{
  "model": "masked image model",
  "dataset": "histories of elementary cellular automata, time running down",
  "train_examples": 295000,
  "image_size": 48,
  "crop_scale_min": 1,
  "horizontal_flip": false,
  "color_jitter": 0.2,
  "method": "mae",
  "mask_ratio": 0.5,
  "loss": "mse",
  "encoder_arch": "vit",
  "encoder_norm": "layernorm",
  "encoder_norm_position": "pre",
  "encoder_activation": "silu",
  "encoder_mlp_ratio": 4,
  "encoder_head_dim": 64,
  "encoder_fused_qkv": true,
  "encoder_bias": "all",
  "encoder_qk_norm": true,
  "encoder_parallel_block": false,
  "encoder_inner_norm": false,
  "encoder_patch_size": [8, 8],
  "encoder_layers": 16,
  "encoder_width": 160,
  "encoder_positions": "learned",
  "decoder_width": 192,
  "norm_pix_loss": false,
  "decoder_layers": 2,
  "init": "torch_default",
  "residual_init": "none",
  "optimizer": "nadamw",
  "learning_rate": 0.0015,
  "beta1": 0.9,
  "beta2": 0.99,
  "eps": 1e-08,
  "max_grad_norm": 0.5,
  "max_steps": 6000,
  "batch_size": 256,
  "epochs": 5.2,
  "lr_schedule": "cosine",
  "final_lr_fraction": 0.1,
  "warmup_steps": 180,
  "weight_decay": 0.2
}
Rows from block 12 of the encoder of a small masked image model, named by matrix and row number. Rows with one number belong to one neuron. Each number is 128 + 32 x the weight over its row's rms, rounded and kept within 0 to 255. All counts start at 0. Numbers have three digits each. After the name is the row's rms in percent of the matrix's.
After each neuron's rows are labels from the 100 images, of 14848, where the neuron reaches its highest value: "top examples" is what is common among them. Only what is clearly more common there than usual is listed. The data: histories of elementary cellular automata, time running down.
# fc1: MLP up (encoder.blocks.12.mlp.fc1.weight, 640x160), inputs 0-159
# fc2: MLP down (encoder.blocks.12.mlp.fc2.weight, 160x640, transposed), outputs 0-159

fc1.445 085:126160128123109136092129111157138087105098143131099117073183126134198105145176096123080065152115161134054151127145171137092147157142122185148162104113100148103146132137125135122095102126139091137115157082133125116109099165212129102154137086107027087118145130159106193090130138178142136084160108148138102098163178052149121119151083084168173111103164196152158089145118139104137138094151131118143159124152153164183110093074089088143082101089120133094130181078156130108211119142108144
fc2.445 090:146071086114149142176147109115132142180148145168153141149069104092107125164118199086127095063152127135131141123111078167140164089116133124074095105125146199122117158119160152095175162132130118135085126133105156111219130129125075148140117124096133115129169084140150090141156106159139119071170120110173128227163113174149139132085145132132102083131127031129152139116087092115110154123126148204125099135114099132061187103159187147109082094086112152135142116131064155116064106137130142
top examples: large cells; 000 turns on

fc1.486 062:115156162213146141150176158103155179122148128139157133179135136138068103129125066127102036105146115087147115132136122107093165104141089130098091119129101159038118093195109122111199096144149130137110052106143166102151116179124094114105120123115084136111104074113164085179088152087142127114106117071157136154113100108168164144154173123132112107116151142179144095125170162142073116181081115112160061105139149119070122197091177113119124142133118180133159096102098129138112113192129136
fc2.486 069:129110112117140092156129129172129094133046071133119102108078082112109093124117099153151144117123101208140156110146174131188129124082116121118104163102149138198119073111198137145168143164162141117117131144106065167134176152090089108092151120183041174123182078154174116089078130123147125182166182179089128102121080130152138133183133120149077202114113127154105089153140095173099113098110133150125147131154142133133111103124121129100171050077141124089106147096165107156111180123128121
top examples: large cells

fc1.447 243:155152130154132170165119145123118072126115139106088162073133147095101149128119130156063144156171140127145094162149157072182135098132170175168112147181116123129111156126133151132107096131062089095140135097090077069186162136132148134146105069109098192132101154121104144097159150140086104120149148105134099108178094107071092134107086111122095155083170197161099110101095168142112081128058182035130096150156125162131187112113134152163118149121049128181146099094092108116112110067110155
fc2.447 202:144146161156140131147107108055126144122132080126166123169101163096102111145121103114118143049112155070169121113105247141099121127134154132128133127100118144134124112169138140155143125134154137120242139134073120152205092108108061169132058115157136162135157105177075130135125085157112139145092172175179081141167114106111066146116150105122161152095148092129107107154133126126090101150132124165148100132068090142098068121135149190150165113153171106128137113183112046110159117133117153
top examples: large cells

fc1.491 210:103137092099124137124106136178121146186117181126026150180095160147119146137129199144135136157102157116123085167146113089159161096119107071139149086165073114066157132118102123113084114138121153163114077167125128111196146120127212112129143016083131140073090127095145117066141110107086126077116134149150165148109106112123076168096117104122145093145178124073118132140132131156169139142121173183138128118162125131167180104108140153126129182102153139140188125090118103131122178195106119
fc2.491 201:145150125111119057113161101117100119093208079141136125089134090106134098103152134198170142083137131118185245116131159116053163182113089156041115073088162180175079137104161134116176104092099138097130131105156074165084139133191120145172116138129150131099140098140107151161105077123184163176147076164126127130084151156143131111150130120120179129151121098153102124108123097145124117132133107115119131130090194121073149152154085152147150137128153052126138137165102131115171139137122124
top examples: 000 turns on

fc1.470 178:147122133129126101084120146173161111191129099100115200062208099123147151149128130114148097108178168088149161095103172108062127119145062153182050101146168090153060129105135122156105142135122128141143113143140110172111161157181066172126122126108123159082126163132139130158145180108166139107099097122067106139159157112163107132041116159185150135150132053178137107131079154168132157159172122081092139082126116176104147138069111088085073124105137135130142163126136158137122114161127157
fc2.470 153:125114161107123140184125090118121101125073125119102073204071159187079124090114178128129127114155132164124153138113095120091199113111138128084107149148164120150146149160062157078151153156131143131199161152158046119085094106150121097128156091101172120165156082084095151095111149114160086144133098125135153129042180142121168141139168102089083154189087102107074128135089091149168125079116177100137095150182131091154134145184128145146155116129094157192085116105130148144150153100145101
top examples: 011 turns on; 000 turns on

fc1.394 060:174121156192090094107131116098118109104166169103109130131119093162111151152118108106092139179129081155161099097164146132140115206060128135174069123095146152124103169114094195111102223126128131180132159174129106146116070126070136145081147221121158164163192114110143112134113149132060183114177162157126136176151065133096148095135107144172168115143151074169107162205110141107150141163100119148113149105121110128150168187120092113119157125140118111175116118127096139130164143127102097
fc2.394 073:136147157106105171113134170150102101123121161145136133170111138138174151173159113149097113175115186114136118133128117165088125104147175135075170113180079122089051092118080168155129085151176161108112104139154103140054131125212145156110130094073109154131132159132134123135125188152111161144134100159084122116141106112191103078073170144127176115146154118128131162127124153081154059077132119097121094149064161140199166172158116057113103103084131205150147148116123158167138086163135182
top examples: 001 turns on; rule: rule 62

fc1.343 063:142114113113085136129152106141126121051094084138073185125100093108112092149128083137094084157090083124118167111099124111093113152123089160159119158146132128117056154150122167070121148122152101103106093150120149115131104178133143120059060157115072095122114089072088114113080159048179090153135139091140146136132132132127152122186130099118149119122152123100093086169178154121073139163178155180155082140058101097045098156109096130085178113139056117134106083148110136124134115153078160
fc2.343 069:161137177134149104138153142137091104174172121138175164153135140137147171121156119127125084123096133168159126120194123072168224099122179086085148147101090117140148081097071169091090070095128115124117115169150099163176119146171081121129147134120088118134158146167130120185087140168095128108100144089100101142180095094145116158161119154114146145192130096207055109069146067114160083158094126134142186152186142130160155093145139136135097097108179168132086148103108157136076139165156119
top examples: 000 turns on; 100 turns on

fc1.104 057:193156155137084206142165124128097093180113103079117173129137142112122087134112160121116129166070110210166132095185171101144083141109126097126056051086102136146133144181111119049140121123067111152119141156101154109138108150129131113130093139100153150158156141177174116120144177142144091103149123109115150173129111134114134096118079121153105120136142115178172142117163137092161118090101105119120128053146100155146145188123155099090186146189193134149087154147100156199168178146160104
fc2.104 063:156135143134104135154161161158137125151136172131112138072149095142115141143086113132223128090155086125115128142108117166119185134079113132173162170176205153145108129159143139203142118110106119101133094185119150123152076132162162099144107083107126143071100078111150116131118113101136184156121098234131218144105099101143152101126108138078156110109162094207137149128165151129138105140163157098106042098096101173147142152170058103095185166154096100111119089144140148148125125133141127
top examples: 100 turns on; rule: rule 145

fc1.520 061:180159113120169126113106095174182131131135116140091123128142117166114076114160177080141110115142133162176135127163073156118127124088080192149145165132111131208141142130155143159129131161158150119121121097127144085174131154077155099160110147177123155117098147054073109072080138135108127151216181119158122132113074100167134091107119132151158057127111108073144095101152104151093186145100109071122065138111137164146115189158127080154192098186123112148101138141201074125145119160118104
fc2.520 073:106193182137118137095116074132073088160134116112129168134125107203134116096170144119183114109109167096117118143108109097175190150112166128138119083196076088157113158145114078103048142110136198090124091163105138104053108099165059157091129188141136114149102142179129146144101169126141137185071089084133140120101092144093106125144134153110200157172122133127099147091120163147149088131119115161120157153146102119128121153139129134111106132093187167115106148136161146101193167092118052
top examples: large cells

fc1.417 270:118121127139113120148115192135173093106166106130153185111147135166159143152081104133104118049162098078128172165117174094106053136111073111125077064091163112142127176090127119186139136120120123118108184048154107154097139131204159165184098131160081128166095135142116107132137179081156165157156154093094102127118073139171111081134106140161178079118066086190119071130091201086171141066128136143143135137120139115133149103117108125150150112126153144158107127165152122144076129103122136
fc2.417 305:137117081133114163129128058143120148234056167134099110155141116079124116133184115130152143200115151177110085115102095177176148136148149137123155172166104144115110046158124143050114101118132105151128096104080168112190114123058119125056173121075188173097154108146101159139104102144106084126109115126139154103166134144058141152129113123090147163114158155023150130101156085150116104154112104149129131082107109153119140148187158134134099160108117125096120120125104131123177155147125110
top examples: 011 turns on; 110 turns on; 111 turns on

fc1.542 137:144101128146138190087137134154114104184128144183110073157133133099143102113143108085145180133126122087151131168134096186153065129135102162144164162156128104128143044135085178055107070116181079148130131142138147165090141098129126145115167115076126126121168136158166152136152129160103127170197151106086184166170121139097136138066097120144106134092100184114154183143139136171100160141154081138118221102119149158098131093138165050150134166120120083124081153055136173145124108118146144
fc2.542 122:164157133140151138116092174099101150124111160134149102159100123208131125134136109140118129102159155096086146108111115126078185095111137089099109175137118143118120172142095155129174217151101113131255138200128098102092127145094085162134129171139142137069126118121123097113121169101115114070125184118156125167153133119112104151139026131112100093086115167091117124111150113122143196124149102105137094170088147183068177116146128108115135089146141189123122093178183105136110114122133190
top examples: large cells

fc1.89 069:151172119138148146149143145168070137147140133081122173119169162138146126134101105080127092141143166153056186171154109099128101106140153109133190176125134096160125079161175137069073131132091152108108138099090182118114129141127132151109065143101129175175113085093137116103112186106156160070164131082128180125131109094136106123149126117165162100095128128051132134111196081207077185114108107137178166177084134117124075166124100071088168126148081129127115179127098150131109136116060110
fc2.89 080:112163153090120107157183130102090121146129124112130189134100110122079115111120107129194144078104114120089115151136126111179243169137157084131136137133110128092120183102047092111105119134097155133111126202098072079094100141123093139094154127159106118053121189148118143140105123172124085162086095112174136119121099106087068137087082123086136134166081142180125116117125137125140118164148110110131166134109048134133129124147087142113168159118216170126090092183149199152116124104144132
top examples: large cells

fc1.72 067:052083113057125129100106158075133087123117090138151127166128130154125114161165084141152178128109200124159096111151119108148182190171117138148105097122134140182143174164085139146165082111109147153151124147170089137135131165073100076139137156149099103082047126145139128137099140232104107128080111143149096047105142142125116056130129099145154173129134131133088139153085117131133084185081124183144163173170164109122162157169123101120141120152118120092097120064151145137120134101159183
fc2.72 086:103084039090145158126104146152120106184139142144118154092141163099084103112074096146118132140133136124162178163150090117181186060126110150161130137093135104213120141132150122137186119167105132141208084112112145155178127152151155153105123164096159110084164141180156136100060175164127158132159123028135106120129137111157096120168135140162095153103145150053095112171114089133137125098117166137170130145136155123117095128115127126179137019122099090094098148060123113127126143119110124
top examples: large cells

fc1.250 186:133114179185214177057149172117096109140155129127164163102139105143125119157116179090121144080120102156076153082068134116074116058094089113105140149099168092121090097079184156151113121131109079126137106146109189093119220147130134090080126171161091107176163114170105207154141086154124152146116151143158111129132110141116129114125069121182137092109123108102173117149167087112112132126071128165129164101116102171102151096117142101120120139074101151117111170135108111137061116193133140
fc2.250 160:120123176115125150114094157186158136159165093142091101185183108082098112115127102133129172095139134132113123097108109126116139157125128134174039136178136072169141131180095139117173135142181102137255164107153115137078112131159116148140100148104142089133117138116141117107122175117097126154113157119088124090118115142127096142131116127149121126121130089142168107143109142116156106125174139160127142089138173109122121128109113170165116054082117193141128136108127164122166110118145119
top examples: 100 turns on

fc1.128 060:079071173055147152161164130071122105167109130148158172074141163153086135143155161140133107100065138123149111170119104127134141128112167111080129081165079118165108109171106133144103119150100163106113103151134077082125077114163115146136094113152134123174176179181144113141145150176101104133072134140083146111150123165101124204072098143123103094197124145074169099042146119146164104099089122140119116096185108123111123090178133121118102108188167084117103137155102133183144139077172186
fc2.128 074:108140084147104090139200111167129163122105079139124131107120126166134106107126153090143192163131140119136141142111076112122166114115048194208105087119203165120119171140109096198099176131073094127117172119120168155169096086084168140124061120078176120117097101151120167139096110095153139128139151138083165132050118130121088133155114150142085147155132198084172117150159136123090165126166128117111066134135133160087128183094144156133166144180052128110113123129127135164168086120111139
top examples: 000 turns on

fc1.581 061:145122106202053103106147093140130047140157133143090133136132118175145175149152074163095128153124053144042124123093108085174158109118137073120095101068051078085127130136140164132136108140173080165113112154105117126141176130151082100134102128130139134134080135090154108165094092151133135133128098097194127152088164122111169149112117152111151118125142130169108113056099148123081094141114143109145101043071148103102109103085142129096112129127189122129095084134184133098136066084115162
fc2.581 071:160089060122182110124179091148082157086116231108115114071116116102119165154144117155060129091082125106136060133111178137144097120123167126098176107129164130137100161164128144162161127105169154085206155164131186133158107130193103083183184062066101110104164116112196087160136155143102167101114133134104151131142104161097080119121070122134102101168125107135124137137116173139120083120140114121123092108155136128119182137158152137095179135107169127109136107151113083128126099201119095
top examples: 100 turns on; rule: rule 145

fc1.388 070:155103121165147107119093141093205051119125133128142118120080127121182127104157138117175181135104128155141175183125096140154159230138142134152093112153116149106159153112099130133111150048119084173140134164156088124109076175119153089106123155117116125155163137111075141113138073149109141082078128167152131079134133138085112152142128138138210096121183066181111161113115150133167114180089131131137133135066119138114109142097076125179135150045157121178097093128106157065103126105186102
fc2.388 082:134131083136076181100099149139137181081178188141098084107136163136119121159087204142133117170111112095141096056152146118097097092132126105067161161096110100162134139128059132131134114116171091161045063177137200155099117105165176105118167087112175136122160104106162142123150134163023147110147101145087078117133157104110109149107065138162114167104142133141138193115094100116104114088169159160123115139141126133152149150101167154162097124100073106137146139132112091132187133114101150
top examples: 000 turns on

fc1.194 066:192127116168090218140118097095138145163138148124114116104149128126178168089081162174150129155112102204204174106117166128155085105145065164145123128091129135175146128160153111159122079139129079174137127112102198104136188133143117112095118161120146162119150166066136096129149102127118111128203115145146095222100106068207143115151136104090150144126093174108151139107116144121127106083125114099148144109139115128132120122149123092093150156062215177133115132078139153118094157130083125
fc2.194 081:163142133063151165105123125166127121096127051128114118158131095101138194180153085139116085093136127110086132135150107128103103082136128074106100127056127176089139130142135105152090085142087191130181121152148099084169083133141141096157108126090111104135155139178100089177162059102130123105109138172129187104173084106143141112094129128099116073124134055155117135116094157148104087154132110135161095152051186138151174134186100126065179135144141140155065140135193147114190157127111099
top examples: rule: rule 145

fc1.183 057:110107083141141125104077111182062175122137126086132090106183128132095107123154112075086131149174088087105075142157097114101093050107138167186148162137117136137135154092114149154129156123075108133078136073129122110109193156186091092176107132053123154183164127109109184096107079150135206137101075129099152104165102168124126141153123113160068068131126109131137064143115122144093178146122067132131128164126093133107137112132119087052129106084131117172133121093124067113138102100150128
fc2.183 071:112138181127135082128127113136101096150110199137104095182098119113116079139144133122154143173115136099089097135090095099198114146114123077088139161182165101117122147125123144102111165143160150147219166088060083134040202154083076211154106135167079158135116141147089099134107145086193140122112154134179132121120114110145164179149117135118083139176129167089111115127104129125131119075091130123138178083150138109128129160071167174153153090127180167123144143145108177105106082091141145
top examples: 001 turns on

fc1.187 060:102113156164134143133082152145114135143146141121179135161085115136146113168184150102101111131116170102171104182159126128164178159154171138085083112106124120125112124132131156148081089107123146089112171164176081129143099147124082156161142164112087086155094100075176084105075089219158135155167152124152104108140082139121162149093131121150178117102072176144143117080159126159185126132149154162143073206156112134188075179108083107146077111152126096115093154129126103033133101172096141
fc2.187 072:152178097109114172134121063100118123115096109117113157110135125128099109098126165154146143086114110099122125186119115091137162130139136167127185115132080109127117187119094156193144138221130122083001074126095179130195111105108117099085130149154162054109130149131136174108111178112097113158172086062100136118133118181143086171119080151121100126151100158089189114132047152135081118133172140147131119118156094158115179157169112117104154139088135112118086110082126137150148103163116111
top examples: 000 turns on

fc1.201 167:109227143118142070122126120112060099081150106105140121110112144125114145091133106146162125177099131039161115130088166138119105117110123146139122085122127148113134190124124113133070161061135174177123132093131101091155146138158148114123138131117112112159109188109097106177141111225125132074132105126116134162126129152171141164113130109166082115162103149150106112164127053102153109059157191092131108135108061152127043119125188128173074124097133078158137195146181133152089133142134136
fc2.201 156:152092093089133115109121181174146059109116174160113147137122139140131139111125117121157159105100135206185123141132171117104127110145148102133101152086126134099138080121126161203073180153153101113101134098125163075133155109098127168120065152163142146122074164079227164144141085119152080075144112171109128127149124092125127114111072111161048123108190175084131124129126158153074147156155073179114168145146161129142123105136052143121172123124096174063140153056123129131099100117133110
top examples: 001 turns on

fc1.409 074:122175132140191078076129124192087160134151079159102149195181096159103142159156070129082123161195147128129085078134110078142150111162110076087193124075140097183113192141139121097117102080158168121119192113082153151111164084107101123136141173090100137078105092082161157175149134122150141106117177144156131211125098130139166149098158180149104174112100118158148144160131149132118161165178135137131130172118154114143142090146131183073152122160100103154179129110117113128124123100149085
fc2.409 084:156079108136084131111136104091161064064114152090168123116166165120156153137175128136134146128118100180156156175128166125126136194148179158165106205187118075122083064098179160166146087083127140104103144128123141118082132121166098115173164156216147152117097125111174109159150162180148106158151114209137118115135089161128134078087117120069169095136147114126099082123100149169136090130076109123093171103142106110157051135112168114128122154114160158160136111180113135089086161152149116
top examples: 001 turns on

fc1.543 064:163197157180065164158126120101106133148121164154093078144103117131125134101137125146149114192140083169152177126132159036173192092062121093161063096065137117133087166155125147118123172123110089131135115113072119126113139137135099183092164155144101134106113135167128123125092114061134178035131131117094135158103149126052121122144121170146093120063105124135134143171143121154130104119219136119122174067146175117113143115103129125140146171106105157083119139159145162118109162080099105
fc2.543 077:178110155125144163175122138118100136061134124158127105130143139098093158163099118163073098121117125169136085119129144142080083102148159112115178164108149128093113111072181193121131113140179117104112098179142158143156090124177091118132154087095092114116090124097118141133185141180114132100197125210152142142132132123147164090043145142104118072133148072163208142140145166119191147118124094108104105169086113138137136121171090119103151181130117107150162116149116084133047078216159144
top examples: rule: rule 145

fc1.113 062:148134090180133143105131169137144135108143111161093111128147147098076104138149114178101179145123100114161130132141118067082123117154093158143062153100119164171117159127112153092145173182113060168109111137180107121146137078138152091142107120175138124149082104107124151132093115148139173170183143099116158149134103152104136173119151178141209061183118111115146118138145109132042150182109138134094095126109113132044083173072137118078152142090117066065142093125081080111072079112174135
fc2.113 070:147158186133154103102155144148105134146145128132114131117149130146089106140125135166110099150139175106102079157123122103142171143142139041118186150201123050132102119092144196117178149115164174137163151156090138100072133103116103164133146101056081155172116112124128073140125149133200112162162152076143119206124117115100160142190142111088122109087106091119086177142082114132177158147169112145105116163132147091151122062159203129137091119072115142088124064133102087133171134075105130
top examples: 100 turns on

fc1.118 076:110135108164063149158129108111155093130124181143097113104079136138136091136098107067166113134116090160176152105104159088185155132107083143183117113112145117095155173116089169181120127114154067160136143159126104108143090143109095101183124150120081137147108080064147124113158120093107135062129125072174122119153164098079176127134154094154184122114136125180131137161102138173164130148106117177138091080153108154161134182032123140145063135123176080165087105110127203086124116156094186
fc2.118 083:182120106137152165170178174144101103166168087120119152192114116069092130135055162161160172130128136081100085130195121135122185078117061085035194136154126163101106133185092134141111127130138147105056071169098159161132108156167146129151115090065156096089190157157111145132143187123101101112136130101105133126173074135163081159161141126123103105109123070161139144116111100120092135122148157149138166133109144177114162122118082166126119124167087144116098149090103099162167140148145105
top examples: 001 turns on

fc1.58 072:043127121098108154141169157088097085145135129147179123131101143094147167094118159138147174082126152098131142173126152096174135118134105084065073120146153116060105106136162128170100097199129155126147100131111144153091098124170103168093163116110085100159153134186125079080112090137103075053144066088151115149152145099132068192120129113097114173093098154090141151093189101119126130061133096121148133161163060147166146117089164100183103164121135154097167154141100152145126153091089099
fc2.58 091:133111118122128146166105175066152106123120087148122091115093113068099188145091144114097184072115114130147124172126082151065088110145069121130158096095152187114138179165158115122137162171098051162118107112147086097141041136117166129157084093165135094122085143110127120106172056112124079110127133122122165131120121158114101133090093111126113081117154114143215143140145136137080208130178076101134091144123123164122155139124077105108153205164079064123123125144130126188138116146145151
top examples: large cells

fc1.50 246:151066130151158129143110066110151100113061176138143095143179154085171149073185108059112087150138175174107135141095095160162102205119080151182156181101085117092126088164093139153101170154079107124120077135081118123169112136088094120112140147059165187100149110136125154141134134147162087144155121065164120120183147145119069130116105137107123131144096189136113139096120116143133134148133155179121081077144127071148104114119128150071084211126131124102139142144152082175129155106122117
fc2.50 221:099080136126137121095166166117174114150157176141143120178122054183122138106088146126142101159094116135124147099169074107068155124139101146108147104145154120144103153119077109110117164113111142112224148137181162154137147145070138098105121159125111154149067132108098107130143159091135164181123050102091145104178104125114137117091117141147054106081069088085144171088106190179106162124154102153129108126078125131140196127144085124093140184132147117116104129202194103129070137074141144
top examples: 000 turns on

fc1.312 068:136195153130160105111143130142127162099098124137090190135117146105092126137141081136085103204108143096165124144120102176082100121115117109165146109166150162119105128104170206094156191101123161091110106097121164161093141101077158165125131184174145136173156038100121167176135128092148164155095159174138135199156140169117083134165123143113142082103162112116136159147117163164149122051169164133115156124097153120132101070182144092100114159132074172132109094055085117133160145110071111
fc2.312 075:108125147163141117101137106131096113065105139190105123191157193164132161107135109179099154168156116139141167120135169120089097148137124091138077143159106101123089158065169116149112144110197131126174175094139088110038165111117177088080147055108125149112092190124098059115082153160151174111182156116166096163144160145178155117114174129107161162091155130029150114118144121108109115113163130113103135130108126091138121138128121087137096082102136175137095174181107069134107111115126115
top examples: 001 turns on; rule: rule 62

fc1.469 181:088167176132158085077108153115132072170177098143096126134169110113121145153122172115194124123165136108083182107082137116122105136097161152143121087148126070136099078062097117136092142158111144132151128124127129117143185173188154088138143100141063122079102095158114151170136144132163138127146072177092116131143112164126138119062108150142127123164116132188143082096158171137109113124183099003109191130082172138112138112074117071115114121168148079151100131108107160121115095151124193
fc2.469 166:117092118119149104180124161137139151128109118092129153150100130152104163095117142162084147160134124157175103096156093090136178115108134046049112157158141148148167184137158138070158092138146086111178179106134191184107154128122145131114138152125151107179191067101140152081131135103113164150116088050116152090133084123113142147187095093100135094109128081064114152121083129148132172138098114208141108089145121100127153121235117158158154163098133192153108114119075111140119110122129086
top examples: 011 turns on

fc1.583 200:135159150156090129062091169150124074121193107109054154086131139111108151150115129164199151115170120116083172145098156127066085076134139142144115151128136159189104100127154146152123134093120127181116126082121158062119162130136100136158150178141095104135160131139155189163128139107147063080124103191044104143142082171165141118131089136153126168106164151166148148100158177130115097131155086088113217128146157157103100065087120067170111121128119107168157149147136167139110092176133134
fc2.583 165:165159189158161125128157141155131172089150113154129119137128128139117159063141141175114126113164151120141145163178088100121166151083090123095118133149148139116122125149106095093185160071104103113243129110155071161116100125102090104152111170153112086191120151139143132111108145131093088164129021076137095130156094070156160105122094125154120128144073171151135139125079129109119148099142145122124139162127141114109122073197098153166162095178163102201162102175099091122113044131139146
top examples: 000 turns on; 011 turns on; 001 turns on; rule: rule 15

fc1.381 074:079104125166165071125121098097075185139153064116160121150202136128094079144144105124128141090111157051174105169121127133125062089132109129126171092149126070116121141149188142108144110131181152121109112142124139123136139108145125092105123083135090099132166134121141095074129196124159060162106125092119134107164104136177147092078153119149122131117129154113120073148199147148115127142101123080114137117188088117149143124134112168093071104227057088186160114158134093169144120197117100
fc2.381 089:103170131159108078096140116088136097187069076124140144079165169170127092100144154087190135139115071192158171146154159111172125151137139141129071137136137119127137113165169110150151168167111182129089154115144105109116164140053099135125151104180116126104089087130197090168081080135144142214106049176131132131110101160103104104164155137137131134161105163120104090114184092115090148104113124180122105102123148132086030139117124184167099135100123135139152143152157134109093124070156115
top examples: large cells

fc1.283 073:124130119180176146153139103104120148119182114134176121126121107095164162118114154177090108131163123104145175204088177104173114083101116105110107103128172139108163141155207126100124135144121082159134102110118137142142108092169191138117175125076127127115185120139103128086167089136115104148136146162068118172135136114172131162084142179111104142063131112145144078190178121129170164153147083056119167094138046138177137099096092123141111163133122100125214142136125123178100136175129041
fc2.283 087:126116185102122138117076154083169158137067114080154056143131181085113097130115184109153116072133109146109097140114136121100028140151152132055105136090141102141146114131169124131112149176084135141095097146131121100140107124119085120122127141182164145153066107117120146151189049074099133112157055228113187158116144132111099068064146131118132092133125102155195129120119106150118168140187142161113105162118146136152153119139112099124168188127146158155166149174174127129135132148157139
top examples: rule: rule 145

fc1.611 064:104143139100157115155158148143119120176167088158112146140143161130138099072123111103145118119140136172139129129089115069163112085136102198137147121117033077149128170146094154122091121155109120174077125117129102098113126138085078114119100082178079143163092153105139156141121187152099208145080140039154154109173105136185131123120107093142172081171157142077180155078127148119071146155101104119119094115162105098100143094155181107145100124185151100122117126134204131141134081181147191
fc2.611 072:178217147080137109129178115163106105184138121079152161175066121167137121130179108117234150160125134148141104171145143101179162169136115135118177113215158126128108123156115113135111140113095139118142144131106138094096117162127101163153120182081140154082161118164142121132108150095172106178128136112147133149133085143089126129236168097144139106178122179126073116158138141111152129125106106175138090125144150147107053169089119154088182127101137120145118127174121180110131165058148097
top examples: large cells

fc1.188 067:081176103124129114144129129128082174126112138158137131133113134092085093172109155132075115087132118094131158135143076101126180175161103168172135152139111170123161117114138112155169115112141163131138080120173125117146133086182097081135163091174055091144138093163127144115128142060171099168142091079135142091165152121166085162134159178083098129164072159165170067197129141134108172199105227142109140134185141101102143087055170157097097120138136121152109071121158141136121100170142129
fc2.188 084:144090185118172138126122140105100086157148111176166117126167109173112113122146167129109171198150113156112084086122154086111174138147140132133120133119109175115133101117203122120183158119138157189000134075122111154139166132097054154163112138122095158195168081075169111137118151139150109166113109087147107162180119138127131148188187107137091147106118107171152096109135091171098199130117070144130147134122095121117124103154173127102133145104117129133114164109070093119090195103150138
top examples: large cells

fc1.35 068:196092168135140193126131163098175123105213115148172186160151072147106152147140126080092085146114082106184147125172129130068126101154103089123125133092097166044101163167111141134181145083119099177097080185114133067117107110146087129079146139138110150177122106104147138183123086139091157155138122168132165130133130128129103166114096171132120118160083087141149098098080122153116172181103133068155099106089145097143135104181157088178161145120130099100150113109118122182153119154071158
fc2.35 075:136163224129127111168128101165120136190112146117112095091104106084154164150085045135146099181106120135110111111140104126216130132119134123098165118122118098178129076092088154168127116203098131128196141168118141107079093113115129095099128159105098197148174166123116149142127101086153205089145131148083183133116122080169158141127062169164143094159131167136135149099104104147103064078142098112153114119101129136136216150136137108101134074108138175174089118108127104161143148140113132
top examples: 100 turns on

fc1.3 070:122103124131122140097151126112076130115220070077188081119132111110133145150128068047080102161201083116171072120112134122135069106111105173099129152101118138035095084123167111158139134138101122167117158118111164118107149131162126153098157159135172121134117138139086097065070124108141165116110130124100158160145076116123138158081154110157085136112094122120104089098160145113152175096094102087116105101089062167171152064141110118143115143101143121137177164141114094129159156168080054
fc2.3 083:105163200162114113110079143113180135182075137091100129153090146100119155154130144120141140130090107138091101116094118163163000132159158087059147113157138124146140102142118086129099164190114092116125150139132043135077122148114103139111080157201148173155086169102119096130154096063149120117119102137074177110091098131129086113100084099112146139151154139117122169096124107137095101093137128122159143090130138131159186145124079132102161151142191152136180145120165201146128055146121141
top examples: 001 turns on; rule: rule 62; rule: rule 131